A small self-supervised image encoder, trained from scratch.
Training: soap at rate 0.0047, 12000 steps.
Rows from block 3 of a small self-supervised image encoder, named by matrix and row number. Rows with one number belong to one channel. Each number is 128 + 32 x the weight over its row's rms, rounded and kept within 0 to 255. All counts start at 0. Numbers have three digits each. After the name is the row's rms in percent of the matrix's.
After each channel's rows are labels from the 100 images, of 14848, where the channel reaches its highest value: "lies over" is the class under the peak; "colour at peak" is the nearest of a few named colours to the mean colour under the peak. Only what is clearly more common there than usual is listed. The data: made-up ball-and-stick molecule models. In brackets: how many of the 100, against the usual share in percent.
# convs0: first 3x3 conv (model.blocks.3.convs.0.weight, 192x192x3x3, each kernel summed), inputs 0-95
# convs1: second 3x3 conv (model.blocks.3.convs.1.weight, 192x192x3x3, transposed, each kernel summed), outputs 0-95

convs0.116 110:116141183123129151128178174126075062161082101133086232142101132129092118097137194157104144077139063082183146111175158124085134143137165116149166113115089164086080114131089110156139117103115129156123138156145096077109105090112174139104151147114111155082156174133100133098099137157154194137
convs1.116 098:118117106143110180125098156094152112087190130078146105171096148126119120123151152148103220128098110112156121104137165115064026149127114120121094147157148114125121155183167122137105112053117143097112090200094130122159113116116208144155111187154162166137099194120154084130108154117146061134
lies over: purple ball (56 vs 1.1)
colour at peak: purple (46 vs 0.4); brown (32 vs 11.3)

convs0.189 089:096107110154066162139153097117117145105129155078158096068169067235109121134124119126175083183152153089189127165120118105126130166108153103153115106134116143068162147131168076096116058095123160129142093109114102116061114145096063132158151175136092102183106157097051123105137150103157152115
convs1.189 102:113122210168153134101125151083099105073164152154145127151084171153078194143127104146132174114113143105142060098098120147072156052112130144154132110094127108123079127119069128099186094072157141151104097159098123176124074154149116129120131141137102152057068072123152080178040131180137104094
lies over: grey ball (30 vs 3.9)
colour at peak: brown (38 vs 11.3); grey (27 vs 8.2)

convs0.122 093:101143114118147157123131159144185149093117111069101138094085071145145092107175156139082108123102171141154137079151087185177105166167124164092154121122208164099177134126159105190119116112103186163174172121146154103111175208142120103164128101158112115161148158116109145110136087153151176108
convs1.122 102:057136108099102162136143130135126105088147149062077073105127043084106092096108150156117101115108155102125112113117084202188095132049144106133119097134088138141075114129117161147126134108166082105135172145122108135103131131133136109074135165063131089192135092084125124116133150128163075086
lies over: grey ball (26 vs 3.9)
colour at peak: grey (69 vs 8.2)

convs0.160 106:114102107093103147136111105104169124152156126144136087120170102094149125157100213215159141081172095092168113094114106110194069147084143089139108157111137126104198118158152048170134090156096151130152117092145108143189168119099042093187141176154112087124085137125129192078154111118145130133
convs1.160 102:153164162087101123150129159185106109118198111165108184134072171088148187114116209129142148139160166114163135081130128133141113107110156096110136096099099151135154185155082176095133078088132157146142126166094123106067143141119130149170132172117130138108087132128147163183131136092112123138
lies over: grey ball (28 vs 3.9)
colour at peak: grey (62 vs 8.2)

convs0.45 127:135145123057115085132129166143095059154104151130136187132123135110115114105118167087128173130137109109199149113110141108057157147118131137193125132109134147120124137135114092157102128127111156126064127159080140057117079127112113145097156132131094135130105138103119163125101108144176119128
convs1.45 121:177138089106075165142136100127111174189152144128161164130116119137113061137111142101106065128137128139110131120181106093092144125103097118139162098073092071126179139085060113147093129051124177110204120189129132127146145145154117137092137093096134097130094223126182137136104127145161093133
lies over: purple ball (72 vs 1.1)
colour at peak: brown (61 vs 11.3); purple (27 vs 0.4)

convs0.128 126:130116123160112131108136116130068109096156142162157141112124113144137153060087162175082130118103055091128112138144146110147148120212149163128121158148220131133099134116111095083162112116112158104130124110107112105159109083159159136158129080125155114135109131065104099136110122105113114209
convs1.128 118:157183141100103102124155124129132124104136111136146158115153148106117149065126090113170103156129113204166135140143071110145172152196141126126168112161168093107126133121132163049188101203157094121130135140147143155099089091125148107076121089124084161132117195093146125100115131164135141106
lies over: stick (25 vs 0.3)
colour at peak: grey (66 vs 8.2)

convs0.163 122:112151135142017114128131120163081112124149105108142132127159148119169084138174126103103097138080127154185092122174114130112141127151139095122123095149117120081198151084164113077139096142070132158146133112080165147082144106090101118194091165118091095235145158130131120107125104129133147164
convs1.163 109:145089137144141075074157145152120137125158143144068159151155124122084183152139170103108190115179155174159117109114096122097145110121121089111137150122135134146060164119057142117170107092189094149111162136098121172110163191130166136109163180180088114059103100192110135134105148146120098090
lies over: grey ball (39 vs 3.9)
colour at peak: grey (30 vs 8.2)

convs0.108 090:129139129140101067165167182075127096116174183141115135094117167151136159090118160116118196093112079155127132119122130122131129142120124143163108146133106134086112099080084123123115122138119101144191086102110083149155103072137143188098144159139073156117127131173119118138095086103105144135
convs1.108 091:140056122153108151176127103153113143164136133148192099172122183151144142124095168140133121117182111141131117132043160137114115101115076123115110127137058157097124138107102131040153120106224122091123130163131149109046164166102130104188119099172158141152164117248123114140171143132127147132
lies over: white ball (68 vs 1.2)
colour at peak: grey (57 vs 8.2)

convs0.137 097:148137131179097118132100118166107095176139171131181181092110160148126092158161152118106108176153115188097131084090120168113134144128125112203086095079058121159104122106138115112102147144103094149118132113056110133119118093098117142135131179105124127120094108131144123103146156137121135112
convs1.137 100:122135158175148106109148132145063147148145158126152076114077107117107077162154103142168118085097148142135121116130145141119121071110106103140080172072122110142115155154109119149081103117098168123184114117093120176098114095195056103149151146144099095164162078120126111105123094210188133128
lies over: white ball (25 vs 1.2)
colour at peak: grey (63 vs 8.2)